config.yaml
encoder_arch: "tdnn"
model: "audio-text matching model"
dataset: "single notes of 20 synthesised instruments"
train_examples: 78125
time_shift_ms: 50
input: "waveform_16khz"
encoder_norm: "groupnorm"
encoder_activation: "relu"
encoder_weight_standardization: false
encoder_depths: [9]
encoder_kernel_size: 3
encoder_wave_channels: 96
encoder_wave_strides: [5, 4, 4, 2]
encoder_widths: [320]
fusion: "cross_attention"
tokenizer: "word"
vocab_size: 104
fusion_encoder_width: 320
fusion_encoder_layers: 6
fusion_encoder_norm: "layernorm"
fusion_encoder_norm_position: "pre"
fusion_encoder_activation: "swiglu"
fusion_encoder_mlp_ratio: 3
fusion_encoder_head_dim: 16
fusion_encoder_fused_qkv: false
fusion_encoder_bias: "all"
fusion_encoder_qk_norm: false
fusion_encoder_layer_scale_init: 1.0
fusion_encoder_parallel_block: false
fusion_encoder_inner_norm: false
fusion_encoder_drop_path: 0.1
fusion_encoder_positions: "sincos"
fusion_encoder_cross_attention_every: 1
init: "xavier_uniform"
residual_init: "none"
optimizer: "normuon"
muon_scale: "original"
lr: 0.023
momentum: 0.9
nesterov: true
orthogonalizer: "newton_schulz_5"
adamw_lr_other_params: 0.0024
ema_decay: 0.999
steps: 11300
batch_size: 64
epochs: 9.3
lr_schedule: "cosine"
final_lr_fraction: 0
warmup_steps: 2260
weight_decay: 0.009
adamw_weight_decay_other_params: 0.05
Rows from block 5 of the audio encoder of a small audio-text matching model, named by matrix and row number. Each number is 128 + 24 x the weight over its row's rms, rounded and kept within 0 to 255. All counts start at 0. Numbers have three digits each. After the name is the row's rms in percent of the matrix's.
Before each channel's rows are labels from the 100 clips, of 14976, where the channel reaches its highest value: "top examples" is what is common among them. Only what is clearly more common there than usual is listed. The data: single notes of 20 synthesised instruments.
# conv: pointwise conv (encoder.blocks.5.conv.weight, 320x320x1), inputs 160-319

top examples: C; short note; octave 3; note: C3
conv.61 103:120101182127123128120149147092086129183144117116132132101114116088129145164185120059147183129124113130146124131089088124141131138065105143162117147139131143106125142102134136143087099118125130138114112151079134133142083114096117145124104158178088117151132151110146134139083108135148137152098106103122118133112102123080131134130125144150148129172107152107128109132114108125161106091132100104083141134126115111102079119076105080115120138101116156104151120095104101076127118113090084

top examples: C; octave 5; note: C5; short note
conv.124 105:091142114082136104129135135160114155180134119153129128129133137128180139106096101092134115127139161103131148101133133108121138138080142141160141136103124112143100152132165158139108150157098163157142128170149126119115138113148140131126125093125143137132150119155170103122151136162094115147118099109069120137095097091105145114152117116137160124133108114131108109109139136126153128135116110155125115128091089116098143117126164119143106121133101132127103097137107113134152155212141124

top examples: E; octave 4; note: E4; short note
conv.114 099:086151114114134088130141113138114131144102145135097167100108176184113117110167118190158126168149145098165121142118109126128120129162114082156104119138183146152124158091113120096117104125079100139145126135091130094108112120118165105160144136094175115143141118125099099146105152122129150150132109096131138143103171093126125114142119131106139125137110098072107150131130138124111159181128138150102065190124103149132109158105130137138155119106147094151108137100140134081131124126115117

top examples: C#; octave 5; note: C#5; note: C#6
conv.86 100:090121123137139109141142143105143155104093158104135123102116111106128075116124095130150077131122119115125159121171129171151199115142121129144121108120174132147164121113147097129143131106136105159148121130115122110096141113105112094110150094103158107160155093154132133128141145145155139136131124141162138163103116099131104130174099154122188128121153181141088165116126152144158103129200100134138145105095114120200108097092101130134108105199117094131111177169124135092134129086132120

top examples: C#; octave 4; note: C#4; short note
conv.146 093:102128197106111108119085090118115127106082154120111094126096103081165143126105134159141146114114130114088093107108133134131108112158131087104150131104142118113144125139133115125119152118135166154116134126157100165167151091129142203133142157113108086104101102128135123128131095115098140227131143125131129115103130098129115110133084127125147119157121126116128086123144153128161136158116118101131083101104094146106089168139151137112132121164095104124110164144124168132141099137140119

top examples: C#; short note; octave 4; note: C#4
conv.217 102:113170154116095117120148123105143113146107139134132136118116107144163078148131172166112113117142126120097148185108115117134145142120119126132103101134148118118142115161115148090115121141127089169147104157112119136106108094067160127106162170093116110161127170116115108132137113137152131140161157084137112101149178176150094097120128098108194164127118205123105090137152109159135152158114108158119093134117159160087086104136160112153105131151149142126121105133069141113153140148166125

top examples: C#; short note; note: C#5; note: C#6
conv.264 098:119094149108111134113120148140100120146110110154089146120143143095058091128147107161124135164153118133132103149141099127140149146148116149154159142109142112165163119171161155120130096145118121117136146126134124156109123136122151120112118131145129126109152192117118126077180098151105157132094118102123122150160170146117081116111099157161204090118093181121116112127113118090134141104139126110085152148136151112132117098114122091135108136148141087099133144174096144104138108081145114

top examples: A; octave 4; note: A4; short note
conv.252 100:173132173107129130126122129101121115120113115120137173132086153154090118122129082140115163116114137116138099167134116169153155121115087146131137126111150123137131076136129140130114124117100133164114129122148139139141165186114101124109101155100138124176133098104118131133089134124165132179148111109138122107094124106118157104105143151115136101081111137110108136149161162123120127102152140102109083204139136106127119158149145141094167095102105151109089107095176138125129146122134134

top examples: C; short note; octave 3; note: C3
conv.121 104:148104147063131136104117131069115152132114152128111114148107097129158140181118124130103146133147088101128147102116106123103131108175123129192132106121140152119127131094153119167133137124151157135137111121158144110154097107141139127088117105135136119105124066158133102130122113104138164124139140088078122096162112185094091130100136131103115135130117082066165116112098169111107131127150100124106127092091139139122157139129112109115104146145100103113132150115111102113124146161102085

top examples: D; octave 5; note: D5; short note
conv.84 100:115116143127101123056152113177158137165123098114116116093129141159120137151112116129135130089092121142138115124120162091123145142099093116116129167094090143141084140132119139129116161142098139130125145105142157132131183141119174152130154120105177113142163118153088110117129140132144125148096105158133130123115151130138127175106133124149108121117089162157120133103140131159159103155147102138130092177098131121142134173126144102106129135107123120135139110146134111107135097144106116

top examples: E; note: E5; note: E6; marimba-like
conv.180 100:119084145117151143130140119126129134146121131111157144141109168147151152120128143088081120102096090089113150127135098108121094162183144124175136161114127134122138117109127148153173155143092139083138136127125135104106127116139130146187135113099101127104133102155121153114115122138151124172118100137167122120135142121137108115091122119092104103146073123128139092095117126134155132102141159099108125103161129132109152132155113146144179099176116163144168121145141188118098113118179076

top examples: G#; short note; octave 4; note: G#4
conv.255 107:166156169140135111147148123105118141149141137121146112155167115124105175154124126149159149142143097125095129125112116122153144132109139093113118176151151120116161140115140089165133122129144108117102166104140127126142089199147118135100131135141143125161081197135155117115131145091151117162096137122099116142109113111120086110135150162083151123089185145108062111121159113097157169093128084109113128122140109088106110115139149129099087150118156161132119125102152130185143098113094140

top examples: A; short note; note: A4
conv.127 100:152116143083083137119138128127140129192106173124144109167120122131127133127089120120138204142168107105152108154091170077096131150134120147141129126118125139101119153155118113135137156142152124210143118147104128122133144137147171107127117126125128154070129085122141175107159137109142108139079142189130111105125143105120181109134128081113134120137111130115126179114142159101058111109110116122135114171119136097139134123135175139129178131119117134098136083150128116091109108124116104

top examples: G; octave 5; note: G5; short note
conv.92 097:126106078165135144112157137112147144111110118119117116144152095143132155141100133178140132108137123145087120139083090139103126128085098122130140150128135122120102136102119149136134095149114075168146145130171139150123139169151126128106127095088153094135109108125107092061100164120143094084096111106154162088111200129102137203101118124136106107122106134168139145096118118135098115146142112126166125141116133126143091133142154124104163156123152116100132194108108148094136162120132078

top examples: short note; D#; pitch class: A#; note: D#3
conv.46 097:127130099088138131161106122174129173084156147152122138153115138120127114114124129150088159108137108106132136058126132131113146125115124110108120140137146129118145147116120083171085129111145117127110128123130123131136082199129116146147113137138094131126103169095100114155121057103199138119139058145137137166117088136123150100147157127146106158155132106158142129156114096126134173092177144113155160158159141145142120146128129122112130101125123112091114144130106087173153074136149146

top examples: decaying tone; octave 5; G
conv.267 100:108134117140110138125150127093152116130163129108112164121136172156168125085135132160145145100097113126111174121118108116139114118147129066082113136110142130138136150124097144118165092109196131139096141102136120175106132132134135115082149120141159124137147134113181132115126127154149108121091136199105157130116131143132097194147132108149098146086102137123145133140127138082109157099135124122096109162095104127154085107133143117126184153123144135102110110144124101128107108116098138

top examples: A; octave 4; note: A4; short note
conv.74 106:125111081096125132137125115114152138146121104124118167118130106093153180123131133093139173097135180150124121114110152086116127133130135118164142124150104091159144117157134147127151085182112130134163129131137102134120130059108127099139112143134125118089086163130085164126129123138159119150105131126134116117119076145144106148122147112127135107158116135117113123134112096104161140101132123121116089153106101133114090132139105106115113098152086126116140146082179113138110129086138206

top examples: decaying tone; octave 1; bass guitar-like
conv.119 103:135140119115120152140152126133118158187087108127118126109133115096128147108107144106150145104159058127149139133141151099129147114124116121149111113158139094105133115140127128157127102149086095125101086081130131093119134125119114128116134122147150140098111096132135121127140112140117152129185155095120118092092114124115114133152094157142159137159120133125073133113155112097159093108085139092120089073092122121145095158134141134148110152109114152142114142138115119102146129103123151

top examples: G; short note; octave 3; note: G3
conv.141 099:123164151152087086108128185130129122176180141125130124172155091155160158157127171088086133147108118140133115161109084149121112128123115120123111088151086121093109134134139150151156116118145160130133137154151156082139133127145114185143168134096110136101169136110151116125143104109103163161121149106161137165149110127119118130079191124147142115138134064154142071118125106118126097144134113149143115149132111097121095149134086101111106130121095130125129110107142116132124159107141109

top examples: D; short note; octave 3; note: D3
conv.19 095:095112126124084126140133122131116154086143160131144122133101108108127157132110154141114101124140117126130113122115101105120099125170115169111150121120136125121108135135128150146108143116150084084133122147132097113102115175098103156115161132128148107131163123142086125102141159112101121123137161116152089138140096138155135146082138096084123084123171141130117152119106157142165181125127152133131132152137137133089123137073122143127128109180136118145090174142125136139125162112113106

top examples: C#; short note; note: C#4; note: C#5
conv.308 102:096111188123140153108183127124110132110126135121133109067133109152165141086126094163122144135133110108153085149141122100131115115155149095131113096103142151082124100177130112150117103147106105133114155115146142109099116141120141143117137124096113133124103113170130114127130131161086135122169146146155093163129105117085154129097103122118121103125159127143081119089226121092096156139075116097132123131141123132138172082146169121108121112150151111107128096114176158149166142122093117

top examples: D; octave 3; note: D3; D#
conv.37 106:129125120146137137132150126115132151141134150141133114130114110201147121144106100116079086147095120136151134123136147085075119094111146087128132126070149167114136134132104118162110153091158130105100103152112083114133142122142125135130155171139158158099171087144149142119123124128111172121090121112117135112103134103137135135146153111124093154142126116144128129144126102125113112127114187147121162147163133146082132123153136115096126140152115131159138151162138115104162140113151127

top examples: D; short note; octave 3; note: D3
conv.10 097:099152176136130128113136131103121105105180137138181147127134138086091120068111085134142145101125144150144120121145139141116086141170159149131094124096153192145141125114132143140160165111117099146150112132132117134075148129146124105124134093126137115163132158107135132082095162132120104115162125102151116083146130079106109114109106150122173127083126154158136056111159124119143119153119121107111127118143117122116081138111106104128142091157138122121147066103072134124144170120138099

top examples: A; short note; note: A4; note: A3
conv.175 102:161140111136126151161112132156109123144147097117123128118114122077127138111125125145115144094177122172152133148131141144129132110117146172158116203160103110105109071103118119156122144116137115158101207111123115128090109147118117091167112149132117110129167122114104190083114194140127133094127102163101110111123108132111146113116140129135159120113104128131098134124149098154115113118104103166126126144124120168138130139127104175125155111123100115138135121107172105078117149168134124

top examples: short note; C; C#
conv.11 106:126089122086112102074147121099120134176101125105112118163167132131152119180174091143164147173107155161140174099148121093111142098130146122121155114203160154116126147124170095124121097094128131113115121122143090145119116123141129141104102115141149121167109109139126141089117114094093114144147123080120112148133122117161136128117151121104092122143160136119113100115079101136125100133099161122113140116133107138143127108146130147126125128118162159140108133101114144152164115196136156

top examples: E; octave 4; note: E4; short note
conv.263 105:130146188120111161129148145122173148080070124102161171151128159081107153122169110131124135121119146131083150165115161116134135136152140133133123130112182121162152163131108090124086122122144149128139142114122123096158120133129119151115067130140114137155131132154134120121157120163144094142114109207127137145109169141094142143142122125115132157141094133175157114148111127125137140101119140128131116129140225129111109148128162146136147121121121153137114140127105095135146134092127154

top examples: D; short note; octave 6; note: D6
conv.238 097:118145157150101141085156131131129139068104152104131182127110138118161132143074106141126137121154105145130125148142143128117168150116152141067083114115155135100116169075125153144124104088133119102164119124109133144156090180127133127120110172149124128159129126155126113132088102126135107147161184128097114084127160146145134125131111122143127141130122121084096140133158129114129131147096132158129141129136117127091122114158153153135118104076121103149140144156143119119091121087117090

top examples: C#; short note; octave 4; note: C#4
conv.253 102:148117191127102170115121117134128169136140122127194105120173144123146067144143115122102154111123138157124117124144145112129156111126118122144102136118166141129141078127193162152148127111129115176110104151108099111066129129109139114160165120093153114112109128098129140125095152133146124143138129113162134169132098105101150132141154124137108162096116176156134088165163130122143125120134119149096101136154103128116104100124126110100128120111100102153098101099155126136170186116121137

top examples: G#; octave 4; note: G#4; short note
conv.161 110:161139154129132181121133128150176112108153139111117158148116177079129115170138142156130137142118112118162143147140098139132177092154098164126117069106133131094122123162111087163123130073142140100110124101095133108128079114119146119126129123112104139111118146153123138111106087129120117141133129095102106088128137117091166097099088137155102113146165124112132160133092125118143144093117171139121076123106085091109094111098140175112145138121127150115144121152128115172118119114097102

top examples: short note; B; octave 2; note: B2
conv.71 103:117144116093113087130104126129130097109113177135188153119132122099135153085103084111157141138122137121124162116099126133112149105177136149118121148157123131123118154148118083112099171133160156140159145140133132145105161116144142136142134100141093101162108128125163138132097109119119140088121144124141115089107168133155152132188099082138122119118112091070135110123107098113108109120135170122099145082103131131102157088122132116172167098132132094124152076105099154114169143165108163